From a checkpoint of a small spectrogram enhancement model: log mel input.
Rows from block 4 of a small spectrogram enhancement model, named by matrix and row number. Each number is 500 + 40 x the weight over its row's rms, rounded and kept within 0 to 999. All counts start at 0. Numbers have three digits each. After the name is the row's rms in percent of the matrix's.
After each channel's rows are labels from the 100 clips, of 14976, where the channel reaches its highest value: "strongest on" is what is common among them. Only what is clearly more common there than usual is listed. The data: notes from a synthesiser with random patches. In brackets: how many of the 100.
# conv: 3x3 conv (model.enc.2.0.conv.weight, 192x192x3x3, each kernel summed), inputs 0-191

conv.147 075:584489462509450461522432423455441505466501535410483546451584494508524410488482502454500454484504481494522455552439460527508533490500488458505491500452451519561442519504511516542496423535453468537508543540530453492562493474548496444475542491526546497472482522474584463533486500504551537521561430536527457559501528447526517484542515463521514537480424572497516606470490507466465538514514495500550427539542528541530510550515521508530454553420529546467514519517526500532537519445531493521441512541497453553579505484518514459467526459479464575522484502403428419436489546446525546532
strongest on: bass register (69)

conv.38 110:531530450446468519542505530468538488492457528565499526517453460505446466453465540516544486486468517499521580535473483539449467556489548547528476485482449509466461554476494496449485492525478516487566444515549497473516478438490563469450527494507507500555513543541514467491565529463413497504493513470468476475542490469467486518561461454520555541539497430558471447550443565475500447499580557514486559530501469497445540525480461447522489536527584383580540539544471424602530495493571474474440457454506502458551463508515500447514432499439517425512528489547517558457471440465569441496
strongest on: noise (64); gate (55); filter opening (48)

conv.71 086:472478578593513525481545502510461441502532465538507528566426465515570563535540514513557476494523469528545558506533532527500475527454509438487454443515484556478478546501521475542436504438467518431546554461497493500573521488477458470510530509479504607508508422512432470484534522484459497511493475530500495443471377533551429524504474464513471493511550510551528479524486518464519544526513514469532506485468483496498526445559501478496551395488464494445530496488481541494528418498401612436475480502531534487495502470445583479495506501522512565472454462468495530532526561536522462385
strongest on: swell (62); harmonic FM (32)

conv.32 114:530520488540496441527507513482426478514483514516457463451509488534558473493449498503552431455483582509510500529459419593538384493551537502526500441510455517434461470492430549547569443432561493526460474556537517495520528479433537482500455536493541558475468521408597512512520469492479494479519439566517506510609503534506444562540487477509500584525488495462506504495492541476507473484468493472560515472483472490449517514478501518561477479450506421539544503533427493565540548502552529521420452500482479441503457450488525508510456528435483463489552477489410545472496443518523534544
strongest on: high-pass (43); noise (26)

conv.67 086:452535420510555592524545501453485484512523518537477540472464457506510587546498503483449455554489493503582450541514561464509483443450501490475448551547458474493482558516476456550492437469496513510472495475446473548513539527559496483483503439522621537520477498531541464475524402478558460457500477499482463501468433514537494451472477482497455564460444507477431471498477537441509545476538431481533511526479447550515505493587475566471481486537486480418498463512454525462470440546457483521470524460499490491504529475550471473532627426426488586580516499480492451562510495491462499502
strongest on: text has "register" (46); text has "bass" (46); harmonic FM (39)

conv.168 092:494533431536542497434541471498493535470556489505482513501530540542601452516484472482496543499502529473571528542467463456472525594517491491520477495483469411532525463522566569517465492518513504488449510488477448518423511498491444511444540462485595573505477520486497498545517479548542577543445453533516442494475465522495490558434517565536537462428460555506500473429557527479549473493571460454553451530474470509591466526504558537463539568483504543463542519461459472394503462525480540529533528500438538539495514508507495479521520421482474497442515439505519465583503514590435471493
strongest on: pluck (68); bass register (60); oscillator: inharmonic FM (30)

conv.140 095:515471589438501486503514496573439439548492442502526501502469480458503523471453531510509459477516523509501525518425560469578561520484523443549496485472542482552493492501479519485440496519471516467469488501432473473535463479527481465528539508446443514446506443466512437511523574491464557582512490534454402446443449467481526456532423463545485404457502424471510473566491570520493507531580545565553520517529443478487618555516514426432525563503475521540487520576473497552542499517512491474496481488551558528539467515509499457569581525513487443494533512487547498485518452536528496457
strongest on: resonance (64); filter opening (54); low-pass (54)

conv.123 090:498524563511521529530414483474470459518491464510516511517502514527552566491510528496469628538550576531399465502490572532442479524472528484511510585515532581420487415495487488440575460520517493505477470497517554459529465511496470558484538485474492435526521518503469489552442493488481476481446504528546503469536465484495552490385502480486526552508536516499491559565518501506503546465518531618506503439568482498446542513479442488485446420400544480481404534503514515506448547508522551476513477508484506398508569485473505483480464474488501558508466456493497440490562497489547466527
strongest on: resonance (42)

conv.87 126:528353459548443474450500477587533485555496457478493517486458498556504564562566491486472500523455510487462439518496543521507576512536499471508490556491407569538493521487537513540574457479451486510464473548526505537513515487489505535515452511529496497545510435491520493504500475507597416473505545520508551492556472491550410449522512524521536483504436497502526517525418478515526524531521491484493549538485544457514487501510455535514495494544516415396560526524474507526539454538493461470404517449526540493473446522475469462516500606463575525515533596522509549473478477524588530484
strongest on: noise (37)

conv.159 128:562537533561580481506444506441468494501419585472562493470530497460500500527455537540515445480564516547567453461481546448535480556421472478461554484515503534500517534473461472519468493505509555447556497446483523510560504497488515430461498449456477537540506523484402560550506519544543552531445547494486534514504519509510562450451479441495428597497549483452463535527465499545475456465474463455514453451492412489427474491540508481564525455491556494596525491508483532542442506446472464545488459492533528507510475426483557503510450501546506577498536496460473482418542562487484471532
strongest on: square (30)

conv.130 089:447566474445473532565510507486454452543513502583486450469478523489477540484537464523542521469531509546522516476519512487514456521448465484498483501487456566492585480561435560470590462518436455483506534454437466499572477531550487504510561516463513520457507461453560498485436492522525472456557553547484527440447524525458398504577555533427497502527506455523475477524534601484473561484531500563473431535478528435478558556459458512523454542480503497466457506506505513504506490417474538549528442588500440476505530442474565512478520432433533526516463542492407450493490492527510519472
strongest on: pluck (71)

conv.75 104:513437511475532421573521520555522598502504510436446525492458519455411480441470510545510459478495514530496526458467527488546529517548430430481496479558557443546465555442473422525487524592470472451424515511525607485506462497510515464475496573475513454534496582436527506498524531478480511464501472451502424506473505492412502465511481520460530510509523475485490455476476522487542516576529497531493498457499538507499509440489526460477440541467477509535439491522529480552511437536555437473507558506526492461483530543485471416553455537510523399493565447504545523411471434478439522518
strongest on: high-pass (41)

conv.117 119:533440546525492463539493518435550438503539480547487443458467559498546536450509505484565534411458549569476440520431411616492429501484555527530429518504510490503528468467465495454586513441503485505523488487538519499476538476442529524536492546458491513526485488469506461490491450483518541537513456523516505495497490568476454573584520502499536506535444504499554431460538478458495477507499556466532546498435548452498528455489502489478470540514495464503496519547541457536538527538518466529462459481517423424528446510477524517520515510436549367489498506578498609484536415474523514466
strongest on: narrow pulse (29)

conv.18 093:470510481550482436565524479574536566458529465466512468505522467554475458510513484508469502538456509523647443448552437495532497477498466571519517481536510451560550496518518494530435459533495559537502470563445539569510554515464552507555493474507479540501520511460509573468532463523558452488510551461448466568545507525512495446534545538504467495542545476465495496460563457502587454458498466500513497509506416478484459483562488498533459620529560513538535445477497497533521481501477503570513523518546478570491451432561476540593497531551470546481532518516452499537481456466413519489
strongest on: swell (51)

conv.57 096:538566520547505505540472513473432490483457513488486491525494452501450473535520489481514447560528466526537537545466551460476500512489584513490468493516500505523479517475401435533488525523484460524579547550536475549467471438525554518475461527499399521514464417522552559507483510459469541483516494483543497534582536566458501510485460535499468520538619498503435418505510539534488593517509486493499521523490490504463541590495503429538532511496513424555547446439573537487475541460433557498507504452470532553451497458474499458494491552511460530535513428495504380426533543503522568502
strongest on: detuned saws (26)

conv.148 116:549512451525484494476489520483507468456461489464449494485504471522527448530510466441453420550464589577523485538491445496507503434527505475468511455492491468540487471474519449544497438521541460486457493544489450498496505488556489487494435502488546547436502560496561502397514487528563472479512464510536519517559414529472514509554527583489544486457496553512569564449563455452527501569491484521526457497519506521500462502501493486488465568559530533463615441439528403516570505486505554506494526464515392474452541543505514442482537490546591492510511461492433505534405517550545530519
strongest on: high-pass (42); oscillator: detuned saws (28)

conv.189 105:519502583525477453483460542492502439534522481523500485486489468555544496542464511479467510495585510496504493528473450501502527452466565501532507575494512518519485507449537501514450463543481477498461484539576537538483451527479497490456518520455494556606480446533515478493509528434479433489468502523483513465594429586583462510426465512509500503533564485450484448460535573589595554471532463507494562578510427469448556521456506421497525517466470500546559475486505488509514448483493604536465548481525621525537509454531517482529543581555482502490451512533500499477480451513553465517
strongest on: echo (72); swell (58)

conv.166 100:479555575542554432540509447508509449505574440496523539489541512532533564538489462568491516547505564496527502530464446463510506475486502501538460527462578452472542536552525462472417464471491477526502570508477493523562530580565499458494489537510485541525478478512590507445527448454514479463476466533508450495474481574560554494448457494555545418572502439517493448495611420487567560452549512507471462529460514502485461464566539500517493548526553575449499413522492544492470448508489567523575497522476547525462450542537467512512497511481467484485538529521459489493564513540499525448
strongest on: text has "register" (49); text has "bass" (49); inharmonic FM (39)

conv.139 095:510511509437474589523545492447524447443497574572498511536492504477525485500497564470502440548442383480547489488527534479488463534440467521442519510470540454537463497503463572515413535514519482510468500461536409541501530457501532482512453523563570537488482538524487497518544449521491537530480441468448484439475531430504581544560464490511477423492538554449501443485578568475504500535510506479466546473436486477519512457441543479494564485573539540499516452487463428514528490503519504462512543513387466515536508527499480493442461425568511446461420469500504560541532518541482495521
strongest on: noise (75); drive (70); pluck (53)

conv.118 085:479545475532499462433502520496472532492609441422518490490525528526451437534512482506468496510524519454525530502491506429504528541513520491489556504475505428568446541443527508542459482494509569437559558559477499479456478472472436453475433501505480501576490518447548518449515528464561493489466461474538456526576480553533517463526530467469527427476556482508494417554526432580563464472539481479494496525461500470531546461495516468524513472500557482537526440559426518568504501466491471480480619510491549534479467547499458422597519600499466576479526485488528461532473476516514515560
strongest on: high-pass (49); noise (32)

conv.125 096:564460513513463478515518507574471474425477578506528531494503455482496453479491519485532481507526509503463487515546495543486518408538547547467530511413561526507487471452569529513508528477492491542497482507560546541526533542495488470486396519448536476493573551519505474506547522530550482503515572378553436509568429462514433484582567497461533506502446465583462499563504445546444561463471494537509524472498483536484492475490500465586466517519473514533535509466455524523475489454522524510529528588525437504483504439570495526451514561515534544545460524455446494490471403457591514529
strongest on: high-pass (45); resonance (40)

conv.157 090:510469488471509534425526460447460421552546530507548466481443552507533515491475462534478485496437467462494486630441542476476465535522550505506484510495504470476421508464389539522449528532474471510555477486484432528499512430559520559498489470516502479467499526512553487499515412484470473461521469472512438502435458490453528539562490489469554458444413499491442480575563493424485503549501563577470509445550545500482540542436532456466527515543522560510490458469489520509523479489446493597492443482398490417554455492545506457528568474445493477512542529465493463500519502505515505514
strongest on: noise (43)

conv.126 091:506467532516562488565433579520525504497516588497488492513448526541495491532481486427581499367437525487486510491515473475497494469465538508524473540544455438550493502405526517527570469479480531524494486495555510521462524476512537453417563484469439515544429521554462524488490458469516546397544481438552515459559478532508490523473500466507513467441491481448567455493480464474531463517427454459529520525475518545444472465559507506493481497504497446524481471444405459549515470491407508459607458425523465509534492567473493470482490546549500527451549484516505562512439515533504492533
strongest on: noise (60); drive (55); pluck (53)

conv.143 095:527502456454529526487496494487501499472496424461500511535511468560540507510438521418523426490556486537521516591473443477458503499519545515514514446542436503511516512475552413508390503510508489549424543456416488403426552522534504461501554433439513482511521566558517471496503525494451537490491470500528443496485503518491550456503514494532473536437537531477552522524540450536463542468482535548580486482539489595495482485548571481452480605489502561524474450538514545500504498459462537522587533507486495551565525525525525516528530422537495525499545476466536411490481482490424431519
strongest on: square (39); triangle (37)

conv.48 084:494474593539443463453561510496544475443553511495418481497499496480576441488510438566521522484454538462472495511487483517562509530473502489524514457552527459473467494502471543483456592389502508508465428548538458571577568474427511513500527481455541498524470483542419529463602458525397503534437521486414547482472520443532536510469513420533510513512549529471467451483507490460506526477529479541397515494473498484487466576534467455508493425504547514518526534460478490452509490547488534497520511499520503539485522499418522502528496485488510522433530526536493538572548497569556458557
strongest on: bass register (54); swell (51); oscillator: ring modulation (28)

conv.170 109:434438516559467441567512507507544567459467525532498518551528520489451491410503448513561539460517570506474493518405440611530505481535523522502568457560519559500552479508381504500597535441563521580483570563493469438496526463509474513506491540431551517525469498512535545481520456502447547456496489505543421471539543549475470496540481496525518528535538473507500474416506488542488497466443443457547447526530546518487487494483548446596496481506524447493511520456477505482462487520456451480534497541523442513512463487456563498478525490465516450452496512526436483455541509485453503567
strongest on: resonance (36); square (26)

conv.96 091:461526444473487488471526524524510453470527576484471526464495470451497527470493510537507551453494382522460535517499522443520507550479452458569532538533456561466480506503513461529541451465458485488552472501539452436516506545561468549508520469583525562464453465530504470500458524548501499470454494489435531484431515494535464525524419528468504471474475534479454548491455491444413486504491465378496511540478476476471537482534512510410536461520435548431596447480482585417486531505449491549465484512543522530460502519498508449427459446558508605489531525486505449486522550503471455432
strongest on: gate (64); drive (54)

conv.34 086:506506454453462515577473544540506544515473528527459490549490516458498483522518582553511436543495516489531564500505538529484478449574401474501471395479372451415511475454503502500536441474479430499476515489490545529464475516590530445541518484535489514429481474484462535470560547446440589479500505519478511456438566440482432530546525498508450525581520513428515473524426547432502538503436475453520576498483517542474533532518467553495488439477482453480490524528493471522483470514533431444542425462544489437477540522487498487518464437502485504540546496538490485479469495534500523449
strongest on: gate (54); harmonic FM (35)

conv.60 096:472455521542475541514487457491486445564463500481548516457501422551417544532509522495505463497535561488491526475507483512486509512503514462569528463552541550473530516506509460559546474474529496522452493527442457427609433411523471616520520494436500527451516556503480492496415513521550458548494521575519532532506458517548453484497466556479528512471463507468522606470534595470519515515491546529511457477588448555465534566438487513475507523518466544407480514557569552533435492496460535506481539525515515505443503460522543507464517534511516478441492473427428529538471556466464468506
strongest on: pad (76); resonance (42)

conv.127 097:536512538532476497585589493452449543535514487467428550538510499476497508492440501453492397493515565461516538549496453524474484468499527459510570500488528498505494530500421518569484441475529508503456470475528507461572528423442490556492399510470511507500469536492520498524504447464478458508543484486570533429541544502482479526476504514509495505486536575486594454470592487495550560474472480563500480541474534496512552511489577515580474494473463495472404450517472561494434428474502458538577557525529503514499470520519560470550498459491539521493511438526442446524460409577465530517
strongest on: pluck (53); detuned saws (26)

conv.41 099:506515500522507463438543494492491528445453476445517545515532493532469535538461494506470485581538504503501498526554517458427535504555540537505467514460480584532517544448581451495467524492512521492506520490502510516513437469544403531531437575542459508556526418520491466436546464425468406472526527524499477496557442551498486447549517549517521506559495504522466514553546432466549504447534455547480571512510468505556397479549427555541499516505488453530576497483513527487463443458522543477492570480547588523456377541454539523517515548504498500521486533550491471514471519508575499455
strongest on: echo (89); swell (64)

conv.110 087:444447437494491584463565450570461480592579468526481477502510563537455444485525506437547516429471523469440493558452523482500507523540516521537511504526570586524580430475469532595501457463505498486454487483490514482480519487554414489482550523457543538481480454396503520496520462504448477499521503527531474421512523468538483522500506502508450526445482547540467545544495489553539488519485410547489445498531554468507547635477559498495481486481511566492499498481517501509496521539470488558535480483515525530541547480479525532548533588476474561506512532482442514616520506517465507484
strongest on: pad (56)

conv.113 097:530507435498472521529477459463491485417410505558490416516498428586537534496479458462513501509465547538558424542538484522504529544445516575473475494517461515449519507465478541488530488568474472533562403510453422529497549479445529438492433489516530466526513563514536496472546431498561534497517510476454542509574556600517490475538499493553509533490500449489511512487532514512453488457527468556502596499482518557522473503517419436494432542529552399490511539508477427551536521497565468492452493474507475519481445495531455461490526485481529422516520492452501494459448590479492536525
strongest on: pad (62); harmonic FM (29)

conv.82 091:494490536507498481495495498503460503471515469421476473542520465463484498426508512535480558485497433470524441479458496491510561525512466495520525537519449479582480492492568488551526488549438505507579462535532448504406491481496517515554607469451498466531497433520454478521525571452420551551465432490468484483544478464555563485471501462491441509487514515481463523468458543529502501492530456491565547563460463537490531508491486445418502523530461374527503515560527473463512509507563477416400522511534539463573444431528520458594589480475450534495474516507503443494456524480495454449
strongest on: high-pass (42); noise (41)

conv.23 129:461466517531485507459504481466549531531503599525464429426437531581511453439501439500567542478448534484547445454529510523513451516479465507493468504552461512428513461503441544549617460500563501568565521417576568488576545476430482498476519494510513563504546508431483524460502493463525517520526525497502557449527520464464446537490544474455508532461510454455476535511483550448527422475454423550480471480499504479467454523511463505504470440434529444512497569493465498504487487511535544491468440477488513452472504541417509495524444536470529473497530514481487595589491506543543531517
strongest on: narrow pulse (79)

conv.81 130:551463475521503465516523462544553466491474524557494510525441494541478527479476470530498593501456456510502483546503489580534455494489549508530419537499530580521579456595532522489508491486461433515568526458537501436470484549453489496577562533572496502552501503442507461486499406467542469474523556525522542487552485487505422513462572568442488502522503484524546474461521490493486503578511430473535520557427494424543471520491474568453510442507438512479579515571600473476450499466537500516479494465513442461492464481476499492471472558482508390468478504531509545544471530514543436495
strongest on: narrow pulse (34)

conv.156 108:508481557532531386533506487526533501475547431428562428518562520504544470519532495560462554483564528519538452494532419446525481557610517495539487567548535476513496433468557485493512486558428513512514443510465563498448490534459540510562521490433431438523494513454509559517491512479499444430457524528531423559509512542546513475515514496486439431517528495458502474510481516518553512484546448488465503519430535503552519531551535490465433562495607529529542455436494482484476439513535490598498507502510554523489482455524466559510548532516470467502522544530513528485460489477446518548
strongest on: swell (58); bass register (47)

conv.99 114:561529505529491488463478518446545472527490438579521495448438472503533541546543547432509518469495590498500516561450505532493402490386541479539457505528522579509582526519499527475589509463470477472590489478480443445530554504450498488522448578493453495585549467494458466448511535524466505503513481510492550504451457500503477489489542519448474553478458462512545476546455565490428469488575501482509519550558496475475525533525440502423461478509507445436529477551506472597536553564528522511483492428496471493456525448469496500498550480462541428476540553495484519466497469528571529480
strongest on: filter wobble (68); resonance (59)

conv.107 107:554444566484481558493449436470529497471496523540501481543514511538512476515474528532527409487447479516534558478523527414495503558571453444511521531541522456479547510511486554422507462473493482450474472406516515452518441476509566526533398441463429480485473508483392460466529516496509505571568514465549468520507604607524518527496508412534487465552474534490551533492509490449525541493501445543574512454529498472524456567404563532538554524518546495442463514524517554525518499537489496456472535509517563469524530446505492526490550525500487421479484459476481520547520530475470483492
strongest on: pad (67)

conv.33 109:524528559459508492489515495477502476507557421509448439491500537490481505580491551535472556478481545487472481468520472486559463486507525518495497561482531511432547455570543515481462469537540465439505505518501543437430486521460477480481528587523449443568458467469518427459492507520486486459498498543507517479524537532499535534452517505499458438541475535565516462542600483570566488474499499426445474556482564481516562552492462584483503444556546537491489455550516440451570461473542524584540539529510473568542519505515514559487492550535458460473463494588448551505561505565588517557
strongest on: filter wobble (54); resonance (51); oscillator: inharmonic FM (25)

conv.120 089:445551535442518455448462530549503500560479525454498467531506504448452522489458532525470491476504515504459545541465457448582505507552440511530537531460536455486507469511502498477491479444426514503481490455502440512534439505517500500510500506490499564489492530447527504539500517544492470462497510463463454457473457483492493550571414545458509405479446606421560480515573443516548506522485518483545480461474459448548559439460577527454581537572483607498507431477516527551532441516529502496495505475465557505537508568552485415484557507466531432497544477467479562514442469516530421548
strongest on: text has "register" (53); text has "bass" (53); ring modulation (39)

conv.72 097:485517504487556477508476514531498526497547494437469464510585472514588469515500382492447558484463542497512556441540398514485488466452542479580514468514515448503480487499458528572484482473478573499546523508483525615477490513488481435494508565495470569525463548438500505432563517469563488499465546482537485522542465530534526525439523498506490530511530522545505457514547502553524480468533505479494482513442455545465505458487497433525525524513489496595571477461484465425503447514378523551515522525503480624500459519479549518474442525544493474430547526494492530555499453525416518509
strongest on: swell (83)

conv.108 079:407502537520512449480511523465491512504510558536479427483458540505513521456482507532586452522422481479487514547481492546553530516460421547458469505599491475516458499510416489566460538503486474539539501446484480490536525486539494480526510548514526484494495501437472561447577491477467464533524428453502542410493480527480509474560472415529526534538535447461500431471484432485505532489421443465364474455390527469501479458503551582434470459482514461505468515462513511506463433517543498459511486492482552412501502497480456439558498564469522473497527536479541472491460496545477529465
strongest on: noise (95); swell (79); drive (56)

conv.89 115:505496512510422448519481465517502497480525449500429465547506516484508543542515547499533500454482514500467464613568483500481491477538522507501537559477427595485518482495597590502534531463518472425482463534497546432438532521508486503507470499570394491548520499530468505454542501535471441456534562498534503510512426512514485458492507440517514454514470496516545503557469413535486517409482497539493511533464512491521509463579475560505469486530487445519551501544456544510438482439526458494489500499522510475435447490501555544459482507476475574589563600540490489503464442557577423525
strongest on: filter wobble (42); narrow pulse (26)

conv.131 103:563506482557491488486511513524469471526474458533544532558514496492488507482556469511468478520476460519423509518523495552499483563548459490521500457526491611549464521469426497457524420542525452467567529483459497493443479488566538553566428585445520564423497457500487504492381484455478446446512541509549518461518476451499492499517548522482446522494553526543498578476564505503533560531539476569514484559558539486517532535407463484538442530464459492429599439514547512479529519564474433466435517503472437494513440509487528464520551496469478490480517458543467471454558510532513537491
strongest on: pad (84); noise (57); drive (51)

conv.19 100:451488526537527544466511482534519505523515448564484445432544496528523533493476533528517482493486537512550523446516502518489490539460450500542443467496470467446520478549532454516480560478520456445522582438459543434545522539514389500512522554465504597460501467422550504547474477562556544532424495566537500528521469492523471509519476529453527533480480470520530523521493562488531541527535501519586478485514446443523567512548525492501571557451483606471487491540534532506496455443525551546446500536487596520489472556465491470538426516470512473422542456420511540569475558550453518450
strongest on: swell (50); triangle (39)

conv.174 104:527501519483463551512499494462461431476482565532553483471445506473509442448514525550504493502537495468523515439513545545530549482529579545413520507416506463477453510462427586490554540531570521527520528486523531568505502512439451470494451497518498526510504522481512496527473522533489500547536497564538498434499481605498418470531503508461422479451565466543488548493496554482465462488542544530465495446525496481490492431430455444520604449501527534565517514471407456492507530490505438405502489547502491547525555444444493535453544568546523522527406454469505485527555512499527553527
strongest on: triangle (26)

conv.78 113:523477425515498571468503533592505503534515416452445532472551464496428449530461536489404524526534523524470552506525508551514511454570538450540508523475476595503504494430511412409515414485509474467447467535490530475469448459584452490504430504527473443468512571456503420516500540555566480440479578531485534530526489494526508476466494554481497490463438583502523524575536516537546487502509487506519556510581517538497508546491508570520476532533510477496568547476535473494612506463525483525477523475519445539519481569498521543435503514550525517518549466477485499490486464463510532531
strongest on: narrow pulse (30)

conv.35 091:457492565531470461510506520505519521497500504509554517522486452536523436457425507469542492455497512427501511588479466463493481599525503515490523419463434463487454516498440536524497536534516515436568490480439493493456521466531490460481490446466546495472495505475584524530428485517485573502566469427515486459492588545482487510522526437551489481497566479486522449439487525516441507446413510586576592498545554475572578551488510431443473543476500480525404491517430479507531556571563496455500521494488475524508536536472463453540542493503483465550468459486551520544486519526482553541
strongest on: triangle (55)

conv.105 110:496524553498491533491435480549587486468458521554569523568535466491490408457570426524457550578557433462553514510584508506527494495484535526457477507497544486515583462547552511471474412513487485536568501473504437484441470500525519427555487462517515508517537516473493534515492530518539515437537538443456469466489522504465551491475526541400454451518556546506425501433531546462520515490561445535473510525533445441484564538533474483509498479507563491553519507407537473435453551490521557540520562486513474511476514427502465544528523510611537531467493493512515461502523537540534505506
strongest on: text has "register" (54); text has "bass" (54); ring modulation (48)

conv.176 105:514477466565473464593471384504455470430496447491593568452466460496545445489565514415515496483505509540536509560437492571423535508482517532495507462450520457515475529454534513492492528478516483496459548477461461450540526497450457513503406470477545582503508529480524482473545512536511524579531470490517478484434445522520485465537481496597508476478490495572615569414534469551527489447465497433552504522549502488490508479538539500520418494522499522435528502494485472530531500495488499444458537558445488536501557503539540508473561507508551509541507468479483438474444443519554534484
strongest on: gate (50); high-pass (42); oscillator: narrow pulse (28)

conv.144 100:519464485500500580526530476557514550453513514479547544476511511510504511507434468453431472675530409466537448541448510462470584521550534519488468509470535483613508430494521442505476494540476524500448434467496487490469594474571436493476483428495501405467549438532502508501552386475483483477539505447494477520502497529483553444484498497522491527526450552484469494452520502434544514537525483499504503499494539484572476528500561545513472509520545522508497482439565455477557479543465528489476534539490505529553451496527463501482584473525491530470423460493492456564493494463503457509
strongest on: text has "register" (58); text has "bass" (58); harmonic FM (42)

conv.20 099:472545520471574424532561573383449527474517435545442499433509501455546559460569534492494541420534506490540451508544505538499494463457499483551501549567507480542522542550386495459445529431520469483426514527467511480462509470473507502488569485472550503525453464577446487443472425465502497558491476583493517518447516461456553549473500483566492524509528545463483515465509482478492501484495511445538510474475547494463487542552482478497443543465467409502432513508498446496550515513481525468492447465516467515545512566537505498556529438479489508503500504587541507424482464527430447456
strongest on: square (30); triangle (28)

conv.103 094:481470492530533533462498386525462513551529509478509481490495505538539497557533556539549413577451541525558454432524499478523561428429442462429487558482539466533578506531522514529543485481511486474518496490563515501541584530460495486456463595495492553520540411437457561515565512525519480487500512525498567455518483513486452466541526467459490531491509502580533524451447484500458545497455470505441441402436497460549480449472532542516504493569575516428480539527504500524517480417511546458550510515537556468456492510453487554516489529482555492531492502466483540512476550501534528419
strongest on: swell (54); harmonic FM (30)

conv.115 106:547495552505475546413492481503485513547484492494463476527544525527537548535485465501526429431507491519455521479501510469534543538542432384547585515605531522552491449512400542521508453469511501488423507440500456518517490497530481484508446491440473514498492516460481453523537523494416456484507469522549463477499506534506523518461557522478456502438554539493474536501573476510515503580562504571478469434570470488526433546418478486509486507477511574458542468499527576443539481551506566557479524512450495518505483538448492481517464536486491524394438485517437468508556478571427540527
strongest on: pad (96); noise (72); drive (52)

conv.40 085:559455456547527485491536432548530529468525522540509543504488499545555447483491516448511569553486475558509500548514488504570528543517559523479490547550432476459475494463500520470567482484512500551457500545569499469567503507535501508585506444572501524472514514443515475579440464518494510505511548409469478411467533479454495461562527499462524459537536443493488535478425479513439450456501458503491512562467432474492451480532500525476509547437500529469525554476503555475431530527501481552604482553431476494486559491438375506549503516511505559457436510561473489561518455563490509449
strongest on: gate (63); triangle (37)

conv.68 102:439569482488500518525509406500482497512509529472512584568523544448515484549500490517475423520565498461530510521470475445450456528434485475472527541485523444546498475443502500475475503538536478511452508471502528467537551544500487512478419485472514497540552610447536495533517570526524468549544436498510432452501533518552574518528446500484517443445571519516562476543471512500529513530490480520556530442597460541504508418527458505501425532514530507518466379483455574514476497483583530496507613573466509475479534478523425520490510500465504502571491439455521436491484464514478533509
strongest on: noise (53); drive (52)

conv.45 085:443436468561479476492501501568549468473503514519483501506471496615506550507453441546531518494473553526499455533529486514482495488561476526485496469546457497499501475473524492479555519441558504531483510472521541482490545461534425523554450455584514541502539443489547485538538443500539469427574555493498528461542487520564473495532547514488572491522428481461460397547502432476550559482520495467567562566559547513510483395576462547443404541527513440493524492457441564475530477488470468492518510509548517530445435498517475484474493549449506504462471534565455520555426498505533538511
strongest on: high-pass (44); narrow pulse (26)

conv.160 089:546509547586482480465520462481456426479529541554576472477531483461548488484563397532512436527558494476483477533524489517487484543506545577449472547493522505452446523493472477511473511458540544459539579461488531524512478481444425499451531525539568575411451439510562505535529494499515546570517375494484489506557503516541512544522493505539462510464498470509486423566497513510485543540530441475516500468507501463502541471503511431482470461493514495545482483557458576492479458478429533467446522507436525514524523488508471450442518568469536453496545463490579473555512464528552590432
strongest on: pluck (61)

conv.181 091:549460495493536492524480506510463468494464505424512514546544507440533408513524481510446485556523486504532532541457450465470444492537597510495488505446428450515461486526575511532431476471475459509519496564504526559430553473474491491489448545473466492468507553438492539489522521490520527526460448532546483509554513509488509548528550537495554517512558539520491452492449509516533530494527563511498461492481581573486540513493497509530479554553574533510536426362539520445524442538422528575579475545466531498482477490539528508557467563545437495573577444485587481452525463537484540511
strongest on: swell (66); triangle (36); square (30)